Rows from block 5 of a small CTC image transcriber, named by matrix and row number. Rows with one number within an expert belong to one neuron, the router's apart. Each number is 500 + 40 x the weight over its row's rms, rounded and kept within 0 to 999. All counts start at 0. Numbers have three digits each. After the name is the row's rms in percent of the matrix's.
Before each expert's rows are labels from the 100 images, of 14976, where the router gives the expert most weight on average: "colour at peak" is the nearest of a few named colours to the mean colour under the peak. Only what is clearly more common there than usual is listed. The data: numbers of one to four digits printed on busy colour backdrops. In brackets: how many of the 100, against the usual share in percent.
# router: router (model.blocks.5.mlp.router.weight, 8x128, trained with AdamW), inputs 0-127
# up: expert up (model.blocks.5.mlp.up, 8x64x128), inputs 0-127
# down: expert down (model.blocks.5.mlp.down, 8x128x64, transposed), outputs 0-127

# expert 0
colour at peak: pink (45 vs 18.8)
router.0 108:588504484479455544451564496475504494483501425466556461473473576518549485457504460467423506508461502444520524493494513536481504512551551519537481490410507540496511539505538501529426475464493521549551554478437564530561540461532528489530522429569509488535530520499522515469437514460510482482472586520453536543506428560479450462508526525557536448449516503431620452460555511522542512483510
up.0 090:536506508481462534471499525546471424518463518612517489519491481458536393495565555482543483480509450538517507532571566493603491465502524508482482571566407542524478537484455572499471528526549452534480558460399488469539533514469488445518503512422524521457542506514418474503516502482499439513453463510528506487465504513505436508574441481515522535543528412492536463462513502489498503472505
down.0 093:565512462413512489520414489464497526428500458521500476522497511468557556494523564479492505438467483518451447477487508501550497556475507493501519545529494552462515496506560418478510478555534469565527512529540474480441557457424506553540473507537513493497481480453487499465456510588523499493503523536464436416446427497487439531454477574498625511445561464442466480525463540488453481502448
up.1 097:476559544520515504538486484530526477482453494551536467453531535509473504476485531568492496509523505490525519361428475520573543444507555460511498482455495445464463476494549482434535487475517596516489531485472476499521507567526463460489450437543543511509432477504548483427535497585514575437521519521445454501501520492479511467526564500614449467570537518485445440500495533477454548542464
down.1 090:524471515560514448472541469467500516553491566512555553465505465437526445485476467456503469490519504497557491531519508574474551500496476509539637519503482473525458478479498527465477518428527519546534527432515478491523525546417527510478441491313520509467518510520551513490476470581575434465503536493464509501496510493520542517491476518502415557433505534517541448483491495517520495449510
up.2 085:529587488359443493489556571525484469506511439470454472469545426496541587490519467513509469507466510519469463564503471511479441442438497551498545517518457456578458535505492567430517530469485474497455516463524544528496530451571479487527521538484483512509521509520536520541523554538484466579547511524524524421517501460524475448589460450482485435557507506482460539510477491518482502561442
down.2 089:532471468527523495469489458493485475465500557497480539469509494511472508484541562514442543477485471522529527542376490505499531430490436423498479516523448429482476499527463575539497540585497553458514496495529508506412597363433470465596490603497516478498519466510473441496512496501478513520484488540477558472467528485458485490531495551505480460583566515532450497526507502541491454512501
up.3 102:519536552458506520561502517537446486508505551519521471535525495510487575489499495527529491518465531523475516542489510460515467458535496517469477561493517475482442583432555512538512492423489429521551461521433483495472435556421457474464490508482489438419529485456570514472490430472488461463433514435481510574414572521462489471569483513559536556482520504508609497560553494549463446522507
down.3 100:534541440483506586481469518477488483431467545513495539492485518536521534528492483446549521576468504481474486503488502482520589527497552481450459487556506537542457448475633577544464538470453465528494516536553449474441409517473550499560435566474524477524531446513492512443513505589436484423527527479427467450495498499448486556518493498556537481497499507492471543501539433460499477503539
up.4 102:479576543405454461485486583502471571443442522515459513532481468498505427498479401466455504537540424495543479495438533535490518541498499453535529470548494433553476481508500503471525556428476471561485564548539517454530509558545495508568507447498466483527522573464548539449477499479483538481467523474445491528521461486470472513473568455435474554476554476440467529504524512526487534588545
down.4 099:551488503551503518506483500468519525566526552543543518485510501500476499430445544427487489476509518604499452544415485466502498519479510474471446454549437502530464503564529568492472521440572515486540504483455455502483505468493499508467493479420545529490467498428457509567504501469528452453510497446523519523483522546499502397557480445543518509489424478522618524440551492472457609487460
up.5 104:525514508394511520493526471502557462532478457494450483592531516430513457524485449493434446520562494573507497485533536521483432514529417523567474566454477518564466465480519550510529519473573546469447424562469494502503601500497531443538530428456476544545530452528520409540558502462488496480463530506497483470467559529521524556445481464459499515514509406533497481524520509488515506485510
down.5 098:486488423506499533515455540446521481472525440514468480542485491508465505497513502518449495469470501504447439531472528523524473473521445569513415481525545466503472573521485421521542475557498499560489571488489392481413463484457454506535541481446477493483473460518524509550508453432561507556475541386484555459524500569490520446554475559503570547483579510500466541537465530520470429473492
up.6 092:468533546504513470472503561509516458465473469529497531548496574515464498474529454460534561499513472470579498508458537471430559472462454437540539507429477516594488463420549501560486514501533525445511490507435576499435461454469470466459524544456418565536503556548458545478454514461483436500456546485531546430531490522570456495497510512528499422460545571455522538517531494541498543513507
down.6 082:505459497499477506495539491476527454444504595538487465479540522396509506486543492512474447520450505456393493535357483556556509537509542503475516537529462475438519480462515502546535503541477457540451518533551489516462569439482477537542417498499542501497524555470499514563495433555549437548510491471534497496475464507535473454500467508389506533529500521519505540431521466473502568506447
up.7 104:471575517397463522544485532480488511394470521457474476537438478508520520491500522493474515464432514519461577511430465494420460485514437518443497503448511489569494523489450434474516518526543518506411426513548489552510468520552500447434496479531503571499519531505519610578517521529561477569524535527505503486493486475480546552473506505558458513535427544561482542473460551490499515469491
down.7 094:479454528522553492482566438446484489576442522533484526520511500438484495494497469514431481511540514607497468523532556484526487467502495489516497522492506508532454419460477480502470538486496514518573553469572510504423542535560539530452485562518442503491430556486573498377524504568553501552519449536480448419487443490539462504534496524478537576493561519477480501481528490512422455549499
up.8 095:538475461452407498469473430481476469500480487517537511428503594572563467431446531468425560479448468496478484479517553458425526494544523519530490521451532513526500517508494503502457474551547534473484488531542586530492459526477574535487514526468548518524464462519410575497567502450562437459475519485545526541451453544534527490516443526497539508505564528570462449528509499454492461483444
down.8 097:456577485530493417507546463488519509413492528553499560407461497428482482526469494542535517511498480489562464462524456493580480564515405531538542496446500488523479488496515467443529474560525517529411524524461488527485505518489513528592557523526506490477466404491456505496510532531472491565443516401497561524527469505494532460465529570527447552534486532489471453520502490477411517555505

# expert 1
colour at peak: black (39 vs 14.1)
router.1 095:437506413492575525483504517474502490461453496474492489434457523495479573461448519396458482514487468489515481455519469491532432469531500475596539516524463519497532507446537431540526451519520439524495473483487517539403482496437528596427461520454488465503505538563596492514497490514505536419414474529511505532491493486496491513508538421584464564554519523482473535456525500489469469525468
up.0 094:469492551470481461491538461481498543581478492541511440550474564443488542509483519504519450512532510480505503469507487496536477517455478546567484481470484519496414589411487484565437474467502541514483410462589488497493449530482493471453511508521491442533574532520557475509532494530508566527417589567498441433499482549582523501522486472503421427473553508520507508507550524496541460458550
down.0 096:495495511534480499457523545497513445482534538603515574462509479492550517524554519476511538541438520453489454511546446478515494443443490512488534596480414526491537543495480487481517610447492494465474527488462508506542404459431565458447469561534473462416475550488532482523463517471578476453530448544480511456513498496464519500508509457502546470422546540494584465451535461507527465470481
up.1 112:484521553502492414548516474490486536503475495425530436491469484500535565488512467602601447493510519468528545455530539478523473470464502489464481456535434486549495544490490509464466545509543557482560495517543539438473522496511492510532488587460492487479553524566535535503512483402512453476466546487560409447405453531507498583491494486506475419479586502440491490498532483480559482479512
down.1 106:403516492479498571514418516498534438504605569502499461488486478469494508474518540465486497516543493491457511486547510492468527514532567481538542424510558471549526478473411487556530469509507385479524533452554487529524527447495473536415509546510489522419499534594529539500464549481434498460457445490519474536541525546509493464443470464430542515533455503510450515485564446518477458518490
up.2 099:495556484515488565535512426464506499576564454515540494430521588524512447427530494502457491481599508500475481514432543420469553440535523432488564495437495477425488493495539517480526440503479435555482488561441465503496516521497526514486531530516470502540460481558462553517432454534511503464482498464550488554571466515477511468491447576498519465465472527439569579477520535497460502544511
down.2 100:447499542497515506449463542450467544466560412570497521507519533609506505497573489461473535565524478429446455466536553494447489499504545478524521505489553449438476443475560418507449463506519514500559530519463505503483508521495457541496431483499590532512497405469547491533492548439501528539435520440469457483438540530548513473481469518542504529418481571553511503478508452515470520461510
up.3 104:476407485468469478496534436420504572514474501522519496464570601520453416516516429476616528568465540469488531494489526511540508449461490464487534462476531415470548568510485490513488541481443487498522542483511521462552402488510569525489461471482521469506534549563566472472492518489559509494516498574502478561507446467487513470511500529522450531469524470529447513461440484580519500465518
down.3 097:469450472482498484511508490559536466482472565488492527469506543475446483534492509519545537501558462420532477480482533532448469521531379549561462473522500536546515538518531435566470559500495564479558459537512436472487518398522494502494541457497490508501437421570473534505491432502459577422509451522512461409510533476542484517478534458511485485435520575488487435549501489443469485557492
up.4 099:464474507503511423531533508551483475526516604507514490506474487507522509623540562509485501541532515513513460513490466521549416468494508520466483458492411434412482545464506469513447497524483490504467441518445476440489534458498517549498521525488498507542446447653530491541473495451515520453454492552508459576419491501490523514566533486554499483515478499508586530487488470422464540483502
down.4 103:441464538444462459477518467501539428469486483497523566509458472426495514512525491551545536449466453506429511449508525518500479513499484484534476531527575527581516482497550492553474564544484577504442428542552433464501536510477484471502516534448499521595503510510577502554426492480447403474490493514520552482470463503538458477545543515422499492433550494508515491524455550557533450495591
up.5 103:502506458483447479500494604538508529542467516530539557459591459520500466527532474394515600460475503477514518474467485487470471418458460494395557516468487515502461512514435505493527507470504486460521497587540577525476470491515519443491530526468569478488533546543454472527538521500470498395416495527459585512549475532566479539488544483534548485524490502465453466497485528508442453509514
down.5 096:487464502467477459452566471429462552444484433486529502486462543462491507481525480473545500570479461585459469474460537518554481511558497443528440403539489537488606524534522492476488514440422479514502448457526409490518535469478491503575516561420485471489510495531486498493537505539447524471543513611468465537537515483471421547493499540430484498516453530567522532512459497490508509528459
up.6 096:522427519499495585469452467560494508539550431470423504492522539481534557535514472493512502480513527504503470483480451504431481535467442519500443535563476505506544513519488469487496469497490562521554459452537538508493498531459530507545494492574442477511525514507460472547441548550478490489490538554498433487528454502487417590512544524459535643468439412512434441546538455464556497502483
down.6 100:499470454476492492501512591422447449476610530502489519503500488512522522463504506433477503445442505559458482531432543518493433495537535492508443447482551479548497482485505430553520533525466453525481493527473517479448510400517497524479530458485618483438522436482527505406502551529490535440472521509486486536521533495524489448510510582406503475556533559507484534592500536488517489546487
up.7 096:458495512457505532504452497477570559478551443572447586478486535471495453520513543485616482471501433558594538520446484476483504488479443530546467540471543538495522467584447452439534433597545479513481509491574512496442505527460499506471546521456455468495505451528460420451500547552533525472534520568455439522533494509518506501495454466493516448491508521569510515462524496491467504448504
down.7 086:416564388510510510480548452450509538468529570477503427487464490480483504522525565514476546500500549511498432463439476487566586555530477465469550470488438484498499481487546506516455568478546540468537530466502559539543513484489538455485522490523461474486411467472499444528502496541499542523431442509527574420558456528490539531510493436529529471519518565458500416484508507526491451532566
up.8 108:561412470514492412471514415545506557482472461475532465453522474503552502529472461534563491499541589476509498414520549477546563530501547440574544469512482465514509532442479489541510494515476524484541470511501588516509476447520526457454476438468544446532467568586492468533498517486473546445395535582537524488485436473436521500539545473552482480505502479517502552487542487457467503497490
down.8 112:527560432542498420494537525536553407478462593498540512515496539516419473527460463421497534513534503486514503491491556499467482509522467504445448486573506511535530503532493393539457546457500521380486529423484436506538527449530556515489500566445463480467498458518523523523491419486451538494394473496460495453480550483534468566509503495470518562487520494527497443465507508531531508506483

# expert 3
colour at peak: grey (59 vs 27.4)
router.3 095:535453473488473412485506526501562467441518456465467519533552575428521454570512504566469539505471502489477476436508385440483499569514556543503523515496490498503503456556525534451415544470530525468567495434570598517475477527500533514579453472503449494499500513516490450452579507497448486546535519488520500489524478463457473498535557586468505559516511515553447457494497488474474529464458
up.0 103:492507480494563448473501447467526560484451503592455535571457448488469447506507523479589471430488484460533486528458592443554537526514480471504495483473445556504522494548529550535522490511551434609521529476468519448463520505492446455532503465554581549555449426509567508458500463458466537486524468535515486525489526511518454446483482564472474522546493497420487426532518462554501470503490
down.0 105:471552516530497575526470583412431435572562476499498523504476490481477518483478480518545556448516490497519482520453519500450431514537455509498510539514481563468552557460467509405565455583507518523512443392512562546536442468485460554461483514577502496560534536567484471576517540464434539545489513570489533469517506532458508521500466456465508517467507542475488536491478479528465467473505
up.1 095:479433475442492507460420561522486480481505546463516522479485471578559475470563487518399523449496513471473535533536434554420498541539509452502495489517468506520523521488489630498502490520512476465461485457522496492526488560447536457519521565472474515465426433464548478467542497494502408507509490524481460599418549457544532497501518504506528509514490583544549454598524492492492471516517
down.1 095:500441536475467420498542492484545526534495447532444493497522511478480535499459536460436526544448504491433466483490562461540529465477463542499562462477497539433522487542501472545441490546501594446528464489512587492534507546493429473541548512432472497519505519584482525480502515492499488503521471543512451503469505485518486493508515446451491453580485523513517590547518536404618573484581
up.2 112:480520505512485470518510500514543528469531481414470493486471500474557495436453476491510555466444523473539503534580449456465488502497507409533557447490479471446571506558502528493502515509505515447485577463486584556505515436472539439529491582449559486526560489575388509521534468507529495477506497529471413507524449496438480515532503492472491465594520575481546548480444532485516481538568
down.2 112:519531648464476463491468561505455564506502455531508489459496504579543464473510512500518470435538504467480485508531495478613533516480565488479530512451573567519529493586449472462520488450499401467452512456513441514488504539473514465484484555407549506519483527430509505535480562484540477529461528543532470523488514526526471527478460459384524539472506493543541535496463483524478506489551
up.3 121:480556537517487498512516531445452476439480466483564555500472484469551548498518486509462602474482462496522512526497423420476480567474484432539496533433420527436528541494524456478488485514572485528573519432546493493481560542569451536438484470507485550520468554516482547472528488538526557496454517507505559504492570493503459521488494515511496612460466513393473504523493429493488454502434
down.3 117:519475507487502513486484477549526498479522496517515553579532493510532494464518512486492535478553471536506483482594526465458430483504427488550562454485515422497519526495465486417514459454473511438510492540438392514456482548458475500601503516486530491506507471520482473561534519460521558491491496475494444550503501501616381550485524479509540492499634451506464476513502461577457526494502
up.4 091:454493508554486557530458526433490451522515524442503445489507483493541606480457537449516548472473501544587573515531429603544514528521509527428479450506479529472514507523539458543542478471466460449477536531494503429473461508488478507521452544549434403489504550520510501479513508507519475539484499521487515515560500475511535495582435477516552558407492559443453504463483491538438474516426
down.4 099:450494552501503471486496515575507580539537513490517562497459481483560480508508595522494515457479488514474474513495501479492564572479569548549438442480569541451437457527447610470454533555496547484513456488423456439454472469397516478574501482491515514551535438464470468509505561533486476489476525572479423510514513495488500534539493447532520559458520537486512511452421505528487471523482
up.5 098:524506471579452522397550520452448501479500525580449428472480505482491470527522490469543564516563473457516563525530501567456534448501470566521537489530481491471480534489558437494451505470477504553509463533547509467561473517537512535505521483419587436463554455493545559500515497488490439482491534450541515480481532586534473418514453478478485459572517517581532447460521471495442503496454
down.5 103:481523554514500478523524524428547423494569369529447515484478530467476507565477468513537510498543545499507509530539501508417524538552567510546504518496458472458552525545613505405487458495523430493538525436485596505495499471479577486509491507487473461536526447474428507517478525484517540507473506536444537469492497491493609498536478508489475471450490533478534503417460508518502510456573
up.6 094:521484440488523566465493521492524474501478485566512496466531524464500535529488540472511458479462442547514535477539471524513477456422498563509495464597569478509530564456454540480562414444519474524550479559502424458546421557438490492533491506426482518464485477606504468469543521465537498474494505505533443463525448507538556540449478456469443460563578561514480513520472531494440486475557
down.6 100:404424438462491450518516496486507513550429568542526494581460542547453499527494469491521553463514507430468558497448527445536494489448484532477553421507508490402484477448478521477510582519494510520443606576450579513418484439501501480536519511455458526534512464530487478566484488540457503518550510495486479543454528503492488477506554537518489532512511451483509540533474495583432507503496
up.7 116:489561479671499546485462456513558465469518576510498505444457517519469479521454469495440466564609495495490513467516607500532457515533527498526501500499528478485543460476512455526458494518505562456518490498523496489566538510568509455516460556438527523415519453498495465489486482462498542407496496446485524528482527424542479507463494499492490495514544485491471452453588524442458514554516
down.7 110:484513461579482414466517451539513487462488467488502507503472493452438501492537490462508547557532480494494513482427512543565460454489479515454392538518476460494510529470517523575470442552476515473465441536524535517526398487513516540454535512547551481505517544514436503615432537514503459426552493563531530484530496525439497546452528530467498552493445595508535485497510537444526439498543
up.8 113:487531503526453443517553550478518484483471564433448527510531542454495415463470451432421475526461508437526439518532478544382501504544474459468571480455542477482525485594491470455457531492540489495526532508510573545485524463503626509505511424498518514534514497555486459493514518525467554462478505500471444448571538486503526436515516506484426527589523512559543540509515494507500516484489
down.8 109:568471505521465475483424564512478576439432506535496493422512498548532509470457496477559549493504507541528480493562470497503532560513518419490486466493489535401542510464499434465559560467516487428456479476608515491537556557568565471416516520469504463492541514502474510543489419487510568458523533574501450497524493538506530512470485477536530526491495558511502509436472448468497588498494

# expert 7
colour at peak: brown (57 vs 26.3)
router.7 108:454495499447481560523468519488487446552529500461500530478480485505541406493555427496520512574482539504470485552451529542399518521479445486518504459403537517559537483548476604489492562466504453448483545527495479440409451543459523472501524517506565450570442522478464503529532455465525486503563542512469516497500496501431509457450496477507582563476507517566509528522465446514520521545442
up.0 093:530579526405475509482529493574474491528487541493458513421506489530516551483447517506525452507449569484415494469486558466460485535403431569581481528479508502480475424443466492477497489478499533489506519492510471451515588503531536465488511581469527466525472538410474506530532548550498487537467441517469480487493455511605483546567519447477466494572496513551511525496527512536471478569529
down.0 099:560491499512500502465496415479523512536428499546496513418506508504499524475493484474558523543483535554480502489438478495427524561494550523484520455495458520480575560510492557512526548484536536524465573400529562470451493389471493508543466555438493500462438551538498521494514510551443508552495490544476447472548489447506517540603494576423476445475504508547461536507496515507571527479558
up.1 110:465483570513465526512525486458525465527461604454597463613527454485494517479503497546484493571484536476513445462566491490562512522549500539460491515473473438540451458481470459471520534457522497497468495523453488514524461557516458562465523470542391537469568465523515487415453442467551525522587483510479546576507482446495495550507479473527500472480528497458437564530510494447496502444486
down.1 106:517483478444538541509497573445512521541493462472457472528502481425467496491481501493564463483502495550500474497525505493582568394457471557459593535497555438509430487434518529445486436459483499472501503484536529505469461540521516490420499546542514500551479594509472478420500520509532595529439519460549523540485512536470455457537479476549497572532473520482479552554507440460444511521441
up.2 097:467477460416546546535486483421526538482535442506473472528435462533465517526522499492473490389475469547510539560547514504485510462556577439575513561466513517468570545439541465468528442549462533430455476510509588491493507505421457522542529549554489547493488450523480521462472473525481523487537467464498453492454545528557512502421512556482524487521510515547507502443521440456555503566468
down.2 094:487523515548497498463470535505502491487490475545512538449476502538449511520509530484531500540521489498488522504452547525452453521476542658441601411464519510455479513497511469472466554554533519499520488387448494475605546536454477573445455407418497478449421441496515472538532448533489454498474504461481526452537488477484545504461506526475529468461494526478492489459519494529562508493523
up.3 092:519499485468493601501481519489484497546486503466488494620476454458562436504530534508484544470450512464478524512467495547450463526554539537536446479439539510632629490511478501540470458515511458515516520521484514537462469505501440525497440496504461577471476567444574512493427488469441514554492468540476493540434468451448533544485523506494513445446501553529502474479493507455473488457449
down.3 089:529516526500504565506493522552517550544483449512559429499475540579466504463444559391472483520494488473455507510503448485520546432501512465455554514523523525434509542455489598534497418473578472503529483518513462547505456536442537502579524516545499454498488614514489504465485463496464539517524521559489472535503492547423516460538516524572520490534490466477557550475502515481494386460478
up.4 114:502474549431490547503561492466449453452527461486513531490530550529522542547517496483610560560508562489515520462477509484411503497475459490540455564456500494486478565423509578531500443422468474502437479454495506433523486512522518550426517470505438418447565489428480510570514515491475539508443588523508570494594491518515501453523474523530491482448502523506552487504521471529517502461511
down.4 116:499496482539510488497477469482538417492496410497476546538513493438472488520487523514519521426522501518492514498517530500371495451500444573455517520524518558469493554487392455441525575501495540514477525424481403480496482461469526516537538431458549498479536528473489493554519452526525573534495512519530471450513505557508536551540528474371484486551581440493518478498494524476547508453522
up.5 111:463549476475482433506512511554474494502447507507483570514540484559494480525494503511477548473452553449450516564465461473483532489570370493503463555525548475466440461555390514476559520469543440484518470519513541451553541534495502539566477502486456472480477544482495381546571468421571470490498536516480472529514508464534493520499492477517484537451559549539468500483529532480507454563555
down.5 094:520498499486482480498506512482536532458462561478449530541472493573500523482469493480550517426435454563504467483512523472389524479502465514452597452546513571531442490486554483452546520614561526542573463497440416525516447533518460508489533452446524489440473437495499525487533499505519439495500460474478439486477549502503467499429519576494565532541534472472511432487549467496515438496479
up.6 112:444479503448494475481505467467592494524467510536469446493490439492518517441471444514523587534513483520479479485484496493457486492523543526573492467439503485463512418537492529474469507485527583569522501481488501517459512508459576493501491365560486521557511528437597444561482479524503498525529440486435529471481498493513557558502499506476552479554505508438499469484467572507458502633529
down.6 100:487533469466494374496479447570470485485487491521502531515525516593406506482456487464577478562545486471514520434496517491527508571490524504495549465493504501479508547470510475538500526562508568521444539494463531514513454491528519454572450477544548475572542554483471504446498514529470531427502503489479489457453452431548506541471506525564516485505370570516525440442510472479521467498429
up.7 114:504413489491468485456495440491519505487453533508543544494512464522466454528512514538502542543442520501470541441547459493536562516407449513541491522557530469562499489473481458414534515503515529452564522452506514518560488525470528510481518477400451533606433577554485499492529503511512488540570490480550474528484594544511453418476471444475532517537479494421502548444485536498517508421518
down.7 103:511556535406496524513493494434522568493512476532533451586490520505504525498539532470473498524507456541432464459523547485467428418513524559484568496513554543569455502461519592559513476527474422477512520501432493473449468522446442505591467511456475513505497461488514461474502524556489525472464466498518567489572507540496488430417526523555526455511469462507487442554559471482418505494510
up.8 081:510459546487554463465476493526501502417487454403548429484503469485414430477458527507531544483497495475521521496590490504535440554530530489494459540454553525511450493441514491529482512568496437441481514565512493500550545462551530477453502553515471462444592511491497447523481522463393490504522492560505503501479498500460598521478486479549454576516518530562517496525504492546574446553536
down.8 087:477560476494446442440484485519555525524521480481488545514467518529482479523452426551528604503482478563502540475423487495481571523509448517519496475549515513376480514492508504498606413479585491524474445488504509486539407501505551538477481447444405536512479530514492503479488479500491498424504496481487484564467555501458491472528474441416508480522506533559583506511530474530520548508472

# expert 4
colour at peak: black (46 vs 14.1)
router.4 094:389552562511516571474416509551523462511522462577429485457526489488465469461506492510466501489526426464539476456486516562576504521501517500482488530495520429533603523474421455486560536460519531474538471526453536539485446519547466527500460488489533479496604471475501552431421450498492461521462514471548452555452469469507522511480495541413513539489548444484495500492518511477546463535484
up.0 099:488487529472472550505504470446470475463523537460416537510496561480495468511472554513512498519470506493521512483518473473578489473479490552535495513517531534503474510416502512547477517469434457528504521584426543497434448545487485554523538666450457492453494479507487543431512448506435464498572485493423526468496530486585550583427457527565494470487520551481528519527537480459509451498481
down.0 093:549471436492495511482550480493494503489432515482521560529445522612490466491508549515489520558529438523546470478483536528502531426498503542499485502572502494543525541491553518527530469513549619538474436560450551489471451541520457428571434578468500478547561383536528534483532473508524504507481483551512462454508435507511520417468467559502467466561482524503480462485498474472550504481468
up.1 087:497530503572490493515551488485489574486476480483497489445477509524487486495525494568403535550443526580489551486465424477483512397481513475497528547570532529564507557495508504530467518484452471490502434474528531556471538528398455481446424500459467467456469513486483418487531549498524507553484538498489536479516589538482459503467491439454449542513541402506533528568540527463530554537512
down.1 093:523560556551492500454533478521536458514525545548471526554504498583483498471473443466584542435552489500455430507531558537465450553516472474569505498517490408481496491507498484536551507497514524514484484443481485459544447547542505458544427490535509469461516492542537462538488477444527524548473472510536498488550501492583532532549494522528421439539471501471411469549421460490509499498370
up.2 091:470501539557515620481555503459475536522554509440490543538516509450542542486485488486549506459413552436463467539530466433469592509445552575521483428512524480523468504511495534520479501524501504511502515438509483416493500527491523502468465480551511557540562530529432478523510471533478462500614522478473498469557529453478422544472480556483464417422452483489511491450511559471524490494527
down.2 098:492524430476480521496506464500471489470522500462441501479550503523509449516484427472515402523613457511551490485518458514527436586522488520490502557548420471546497503479479455445437472533473549478520546482514530487516561426518545467490501494464484500543536452459473465433524510485607529576485439541503455473499505511476504530476512484600531510564553551516465571441526518575463495538480
up.3 106:518432466513479511492503448494539576479483493427526542553460478550458553523486517542558427534421460444522489445575451496476541531422449583549470466548549447500401479441514490517533532531477518555570472425521499523482536459557487491486498489502528478438581552567544467483463452516484520428557471471491460504531498534496534502506490524510506454501533582521504457482542533454505499473509
down.3 098:536545497434469453484609594460517493487487530548529502523520524512479490487488517425524477527465528461521496499495506494584527516554589517526433489489494527460490478507532523469404503517529560516504499473435494501508453407475502551485462494448539495468525447476496517429503491456548431471546484527443451436471461571511478482521492543509569482472549539522449467459486482506443582525610
up.4 103:488537567455542543444480553573493571476442578515527463434531553517521526551490473430513471514514455540529511521481526481464513457512511482497524471435519522465520529453479529476482502473538437529518528442476451560478489439414517418551546555459578505448493433501458443545541494520473558514530504521517448458535463538430514515579524432526471456513493474578517419495468481534521481520492
down.4 105:472480494526497480469507548535489598528457430441454533481494497539528501544523450471543529522512539511539479511555403472442511539480521522488491426512479429452539557511531517401492558451462442476588545510417509480483604533473567553549532485513511503511490483545478541471518427481542560494515555518498436498546494457499496466493451502494543526426507491523482542454548430486485516543465
up.5 081:529469580471549555503515526519527516494563546438591501529461431520531428496480506456500451558506502495466504548513534415477523508517518433551429525493511468501448532484465574437420459491500557482546487540517502417459553503517467504491453518478509533467436525479576489536565527522416523419509514536459561520523455564440513428552555485515492486451482514516537476473516508482456517488539
down.5 095:477561422475533524508549548591471444508533516485466540456542501497467488491493447488494502543473556498550486478480498517493507507461504577462530454495554521557545541501522436420468551516524470435536489605389514529501516488456452501506473517489532490449507447501512456458428468484606491605532524513524478506500494398492481467514536515531462463522458499483543415451449511514505518536520
up.6 127:499520502533554498517512545489508469460451509518539495450494494497463449406508523537424548564521501493467513453500556530531526501484502509433489543449500506425550462615496478507469464485563595520527504487506460463543550491527527462489466465492476501455580444493518494476484504510463578461561453508471464491520628451456509566478476537469494455514530538412473484568506489469576464505559
down.6 122:509480467455519458490518494507480447495526517462538525419544506489455475464527490475536497553465483492520479413391553507481513417504550565520483521503558530478501483475446518459511537576513652524525526453523527511514443474588466458514494515459497496521495533471506510438496481516471540463541466477554493451492514408413554497478506509578517489533461540507502434511525497485601458478470
up.7 122:460514495486529545509484484549486486448543416546488552506460436533497548538504563527447481455510451449476529556500499534418452527511566501536442453522525465510532569511530579534480482526463483486556583435479494521530561481420501507535452482395503465416493541425501510581482481533492511462418541469458550560452497465480536548505463477480535486543500489495517509526485523524453492572493
down.7 123:494531541495508600484489517557475621468476554476492516459496499499500460522504476459457497523556516459423504537597511511491484507478540486534584465464589432455447517508562545503571482414488427454602532451466557509530462490477505481495547530452507494555518500469505515492489463425468509494525491471495483478554543526507563454524489457457442478470502501485506562443508541549522437503523
up.8 101:492543458522499465517517484507469500452461512506452516533528440420598439524478537526466538546571477569441508561434449468464548463445476477534559481475476513539418499503573493507458544487477546520529464456526505477468511522521603487509480539442501482415533625478441490485522493481562477572461507484521501530488521488521532478468460493483529536597476518449451538471454503481474528518528
down.8 100:581427477458503544446452468547537527493543538513544436506550525461481488503509520484424490451486469423455446486507492468536472531490509516425491459542474468462467485500440497543559522563503542538458506450416536512535499445502495434542538566508517530550549403564534519604451531537525466530476479453492511512541476518519576469543515531497467479459545481500480478535475500523581417496476